From a checkpoint of a small image captioner.
Model: 32-pixel images, encoder arch vit, encoder norm layernorm, encoder activation gelu, encoder patch size [4, 4], encoder layers 12, encoder width 128, decoder width 128, decoder layers 10, decoder norm layernorm, decoder activation swiglu.
Rows from block 7 of the image encoder of a small image captioner, named by matrix and row number. Rows with one number belong to one neuron. Each number is 500 + 50 x the weight over its row's rms, rounded and kept within 0 to 999. All counts start at 0. Numbers have three digits each.
After each neuron's rows are labels from the 100 images, of 14848, where the neuron reaches its highest value: "top examples" is what is common among them. Only what is clearly more common there than usual is listed. The data: made-up ball-and-stick molecule models. In brackets: how many of the 100, against the usual share in percent.
# fc1: MLP up (encoder.blocks.7.mlp.fc1.weight, 768x128), inputs 0-127
# fc2: MLP down (encoder.blocks.7.mlp.fc2.weight, 128x768, transposed), outputs 0-127

fc1.214:460528435456521463492604494599425538448457470415489512499474561592517507485540559592487477476510485542544505548510424476613496465483541485565489479472571399466541488498533534487501507503516574552447499451561475509612590463469524474458499579399481497596420529485568521441476514441459546454481522476452469485492533507505449577356575467470465512456516569532400577463510506417487514455601
fc2.214:522456567578514506485472470466539468566522620571451489506482433455480524493481518430512484535538455466411519487438488455381554476526476527436461467518467561494515532478438485516470484507503354470546374563467536506369409540525502463468504465542527458454593479485482422540474508578611438500487454497522538526482489507508540427663392510515543494486529446495556487531464482546537449481414
top examples: small balls on sticks (67 vs 33.2)

fc1.400:541469481572512484462415513553492445565587485438477507587609428521446498501502466470528506516504554619403501437537541420490545512465549503533542544435404499492486537531465506477507465536477509463500453503631529513377497498476446507510512559451484387468574374516533410483447442470512443511444495524444518499547536601577594517447490486483487469442488508436535411543485480564437579506469
fc2.400:421468476456438545476526550510474517497462569596447450509458540458541456541605465475454587470476448450651421505456419557381468413498473499538570458579577507475542511469546516514471507487434496484528526485425560448618514420534568553497499524484504531542397602469480496565470512526465537499459514527554508513466545438443443558555616549530467467514462555563499491562506519542504542503560
top examples: small balls on sticks (80 vs 33.2)

fc1.401:587539484448487543456461512355481510424487515493555488519558512515527532497559471440430395467534453464396524583451474427456494495541547509492497401569504470493484469403413546628434496558577576579498531522487530480463538503565544479478528561561479478507557518480456427464525517467461482489512444539588518475522500453444619459541425524429454469456547401504489442440480575497592497515487
fc2.401:473558562469436487416522534589449460600506490528491418537502544500460466513425613521567577450511482527532461524514524547547560512469451448543495538454534470559498576513481498383562534488485383442515404571458469460496446431343434552574474455455467507548525510460503534506540475491603562530486573462478516507490556499525487480448515366483551539481543481543424509584521501551500476550560
top examples: dark backdrop (99 vs 49.3); balls and sticks (71 vs 34)

fc1.38:429441522455488493537546523531601460633435561443442520493434460384497521469463563598453489521430478523525490465477434443474555598482546493456462461488495504414448541455533417456637546476398511488472488475532446521572510477446491564547512524523593487501586545384504496444535516544538553438481549570478532431539512481509470523513494527463422500511406469412503533503579541521534547491554
fc2.38:588556415652598555452486497465440564449553492536583456500526557522527469572521434434521535490549543504490538547582550497524445481549413473449493527445524517566510457535424594518411455512585474489493507492501484463494521563535477486437550443565427537534418450604472485479436436474523492517513486485456539558454411484488511538503521509479635468464560555576442500436424469484465517447438
top examples: yellow ball (95 vs 41.3); dark backdrop (77 vs 49.3); balls: twelve (29 vs 10.5)

fc1.228:534523508490494441507493462430583510519399576373560557498516491440482554551538539488480527498630461446527494532459540404473468527467456473501573460552426579482545505546505482477476480414533545575461431506528530460527458619533492471496517422486484486555515548500456546514490505567502497411393480533455472536376448448537510490513428503484502519613425612431546537442502506443505463555406
fc2.228:505499549528550473506506565470403473394565493574537488422520458544508437441439460478473472546435633483490572412550503489570463497538441536475403468448581431418521516455466450543509518542395508435518485517520466580492567461481500463479521567519508476523537513454516453460537486467478542564634583475577524460559572531560453478560587463562539520406503420521486549477459494530498489442588
top examples: space-filling (86 vs 32.8); yellow ball (76 vs 41.3)

fc1.428:515491550389500456485443554500648481532474551408506450600472491600544462487479427591353428420549479496419585396445488528540477459567528520539541456513472458513581389441492513571574507509581459573536494512445471468449590478541548531420487537504557472467565448495505513476481497427457492524501533487508526514523543545469482475488494480477528489511474391510522486491415475547428512470514
fc2.428:477491514601449557558545421556457474420507466545469446473497497502475565519499569475647493537401605446565462604459542540472546578441452462524575576476577551551401505481499544416469492499449580541495525508503559544527437524490438413565518483425449565412446522494547466496539586468568509517521494533532520538475439448465547525570520555532450469544491557435471530542555529487541482546445
top examples: balls: three (38 vs 9.8)

fc1.379:384572419494458423437521453551528513634491474539517539481545488527504464567484528465535414548536572494431531468501460548544495544556556424507519559472530458535544514459543576515497597526452420514434503589508412436499528504548442452510488645419536534497538546475387496520488485457444428487475497437461481589521464480452522557514468463475537547539519499450514515473544549355559475438509
fc2.379:467476576511557503550492394469469420437513454544511403464507495549570503494481431430480556454448480435417500462576539532467521488591379512447406480389503527461504507605527508471574574497538438544571526513532485517569478490458468560477538526511478556512526429418628531558515476548476497560487436441470453451544513557540584409519464510439448484548600521503449563498487517491519426454534
top examples: small balls on sticks (98 vs 33.2); balls: four (27 vs 10.2)

fc1.168:531555489581452605473500545512505431536489514476582539497544604634470517499479485597511445502411499516466558517431564408490501580569601425592533476590533542479531549510527513462503544488546558528484462498393544529490462488497467547526501470541530494471585536485522585498444508534499499556557478437543576622463551470601546507455524477502537470531576521506395438509472556466492468466417
fc2.168:459458532454601439523501452518509520459505441482428498611425479422501568412495499397452512490476599426487413471463478511510481511517449495477500504506486532569455466488508543580473463554535527537544610471557526496426536479541607514471478525416463580478407500470506461527584514520561478451477491597558335402555489488387512550467460540507446517479462486458517568434515513542543519513543
top examples: space-filling (98 vs 32.8)

fc1.374:450504500474455518519582513457505539506539560503420511521504414490514456482561524547519527499579432503526514500450460440537496538574486584479557441505444567489644487533504566428640407459510435531472442502400613481493505443509471401463499391505558509561454565543468469491480431519472526471417534477511540451537488436495616535499585458504533435454546461456567481569545503523483440579493
fc2.374:525486456530499433435456532452507513532431390522549480581497547529458452461464516497545487498481552569479520543584563556518489488426505508513471599559543446502456486473537503515427552501518660507577560447582461531506472579496493457580496496534368491528512438434532479481501464429491414473654494607539513550480474495584525459489449551548479466614483568514496509553438449506491565526524
top examples: space-filling (71 vs 32.8); balls: three (27 vs 9.8)

fc1.708:475443465541488534502446476467517498475523484486519457518503585580543544514408465533479574500440537460520511392504468500432467448611485556475568452488437615517446460483431506453469519516552458492494599481613579572528502529514512598559479497479531491543622526421519478526452429456466505538486459440486516511571457500481459533517458395543426450403439501445521457528643536479506477606472
fc2.708:444498490410471507494495461531481498468482540518477597448540482426476482475574476530525476510525452529485499563501557470577527485442484494548495559578554397452444615498520478532593413464420533505523482533488448449518460561503426463421592506487500511475406484560434537529571600502536529436462543525500494466375534546477612506458461616481630544538545507495458491442452516505531539379524
top examples: space-filling (95 vs 32.8); purple ball (55 vs 27.3)

fc1.376:567466521550482515488486437552504509487559550514500450470632588500436545489510548532412446504475531579472524489413503568479438505460534514541431615534460554579530544465530499414455475430559459480536508527478514548474479469447587485483506499559469530514495459455540557439576544450453542473455437539477330418420496546555381514502519560605493467457516570539545492495458504563575456462485
fc2.376:504476463441435478551526591557469512560495481444547483611378383454569456513465450513578567504459515426546496509607542416512534565517467505447543494426537502438489488596453520582476444521518563562510526496576447500572486543551462503593496603543516515505475539506554483568446476472618482527552586478570548487525441506485522514502538504383476525568479451498498506554506532474452478595539
top examples: small balls on sticks (89 vs 33.2); orange ball (87 vs 27.7)

fc1.268:519578466500522579428471479455595491472369469488471496512553489513536506516472513497462508531564429492498506551530548507448555498487461541543532399514598480534552495498509552599490477462464598651438451540486392541600452485532480527531419570481481518481533471579528400556485511503463456551413528474547504488528461472495593561553411469543452443446405457518483436482491568454514523587546
fc2.268:502535485542467441524534502580580501544539447551411530489471521486491517523550452530484514460475567476523482517492408471496429510525573483439443575525433493490480499509519434466521495594530469363599564469426583534387568510491496508454581483490427433464515487468518578415395473595508562456551554494463600527385524552523445456477579476480541536551554498492478510422544458506497463461394
top examples: yellow ball (74 vs 41.3); space-filling (71 vs 32.8)

fc1.478:594515538400448472493484432508534549533592467501451511571434407472494454487472498437388487494573476587495559471525509471499506486617441504535362510496456491529562437421499552455468548520489469563520513532526525379509463570500446474539553483541559653543526591447473579520503505529497549544524561554561503464549521433513458506518544460518570544519497445576494471502437597482502567504518
fc2.478:509475529586607529522455616489507429541467535556552520435531591508477576449524519538571526522400573523459493511513506427543505522425512497464596539527545464408416493572509437541494458517489425498496468485536503567469573431472482531523471529470467461471418396584532424465513483463493369513514477473479545558465556544486539510491470522415423394457508452426536399510531419507566477489475
top examples: balls: three (47 vs 9.8); balls: four (30 vs 10.2)

fc1.392:520518499455466539536555505557479489459451468546419519497542540403584537442417559581636456491528539509461484464405431590498446509476548543447491593427518554491528439477440428448501438487471521633432493469442606517482576521478564467557539534546485429563475594570500454495452586529578513530514496465467440482462508507504519476528437453498568438543536494473474485471524465424568581546517
fc2.392:547528536509563489479481517494526498538504551455584524421422502546443523499546442480359525548435466443507488535572564389523507508493435465506499430565525502438476603587520530537489480448539501414569496556526410488504422479476412500447485546443521541494540508401462578556495421437396552479565549555499551507556447539523520494464513527551496613423456521602489498486542535527423447448446
top examples: yellow ball (73 vs 41.3)

fc1.371:389597439480564473398509491506459484528590582438586491523468445560543506471573535528430524495510533478542498475507541424469486463376505516481495500436480489433504563516508546447519522522428488455462553552492500463498534446477410529531518463543413482436575444466444498502485440493498533387465618500461478515534431497515515548476441476500566454398463537445505379525506441588620470556540
fc2.371:592426481468475547551488547523514550509528499543419485489546590397515491427504500401555510464516431550499546525397536518549536524591535506490500517586465495457557502425458485621514450538607475504511494527465502508533391512633645485525542510480571496526451473548535475578555560539517499505513466546474533509490555509564432547453631498540544507491543449543516579502456505471485594451505
top examples: space-filling (87 vs 32.8); balls: three (41 vs 9.8)

fc1.157:495455554563435476504566532476494448496567588493416465499554494534448400565398509450449498487576582500502543489573465545519450507517542531478483490485528587506488443358515562540465518476584454550595502543442563447437530468448547452526475527547557515500457474398543490476436522510492438505480561549569494513527413481432500557466514469598393574429504550512531532534505608445551502576543
fc2.157:475446524405476553440523410509433508469405459503537470542548495533543506495453503454500558555397449386494514536505494419559529477515537440538467464567540510501391506532532500418473455533465493520492445482564445414527535534576390514480480470472445479385497518540477466508572429445501479484392456540435499438539518354480474427481464433439477516487483536545513455488546401550514491385476
top examples: space-filling (66 vs 32.8); balls: three (42 vs 9.8)

fc1.484:533369455575554474502474535439610473570483454519447523504527461547539404507499502578517485438461479541444467519434515591472532654424603513469506493472523447518504525484494550460541523515498533568536556492469479557498507540586531448523445524525497561477506568494465424637431537515453435437486513493492407442502497463455467429390549456475577458462563564450473551498508518521556578553491
fc2.484:494578513461515518515517493531346478571543544538537527476551535503549582559556432443571553550541545503566505472516545492479522509592417473542534501513474518520508501648593522466522471566542541557532473542542441532534598501513456582523563527480388548557486489528556554408567456542471518551525500479584506595493464556539614602507522516509456503502491517506569561482459526460434424497435
top examples: dark backdrop (88 vs 49.3)

fc1.610:289515397503439458429517452503566536499444479469448495534563461477480477473528518478503515551428508505467575382488592476530556545423467562536478445398434450525463429562411480521484524499445468517510499503523504541567502538543495546428493591478435505533432539494424515500487509486521532527456509535536481540580523547409533473526448529545506461444465506536557521392526492414538586412539
fc2.610:595431620492592502397534508523470518443604508467469479443468513467464571490462354490526477495507463554507527596471469563502481498546548442458543488576532524476481574543581429425492437550501483479426576437477506501431499488478512441602483454536552587467626483462465543499472495523497557499518514547495489501515487416470506549536558439490505470577554499537466502595448424552435550576538
top examples: yellow ball (74 vs 41.3)

fc1.298:523536473542499548446546422527460448501469533447474482518601493524441496338496478534612469559471481574527395503476533445559448507456510523417539452530416557492453458508488498512444481472498408536495432538368571553484501590590525505485540431487432475504469562536571469584559491481542484450489482519518461467551500592506530463434445480472494506570483419588577461542511435525514452590536
fc2.298:480490523439533521486452545474505478571560415464494490426392474560559515596477506440439516471504475544529593489517448474411554449573512546608388474472571429474583515505510555471539480484429549522437661512606436488443522508440477445529500478523589454539477431456418552460500508532428463462437525524459520527513508491483480510522551478541543415419454582415461498464489482456531559515493
top examples: space-filling (88 vs 32.8)

fc1.573:478483530454460507421480490488455496465530516574538431449464566489482474449560480397404492575486432478496450578549575403558464475478489456513483474420637520514498482494499545468540539588513452468462555531468509540523618486486470521394523490421514495505472477403557544462597487459519510516591480507474499429607606555510505621468437430532477486426569480501462487414492557519501444512538
fc2.573:456472494527535442544574538545546479535453520387433458489562480506500545566488540636511561426492566444517481457460553523443595554538533572480506485497395446560497439491512484447434425486489499569599503548562517410490438467485500529609413451562435461521479525589476500467442466457492528475410503511522496503403434408511460477492568536548515541622453502440545517556458448518524491477471
top examples: small balls on sticks (94 vs 33.2)

fc1.179:423538457445576401495575497461581547462601557581486476515493532499534425433502532592483462578536522504556539658470462434534419572551517498526464533426496532528518564483437476534465494433461543532499480473510439500432445457542534555514396491389510495540518488468569489522552506463410463527470515436541469467467499562580517494490511419491580542470562509576398507534543451475559511532570
fc2.179:523499538477447498563435469508460452452492504524418561451508470519472556533583474391488517477416400467425438394520506469436587505520522516467446469585580541439538572504511538454562529534551480460466448524576529442491555519499413490432545451588508515465435518522423542493423492542520547539473489574536521500541477508481454557553529549461430344499493545492539494470588496578469462417390
top examples: small balls on sticks (67 vs 33.2); purple ball (64 vs 27.3)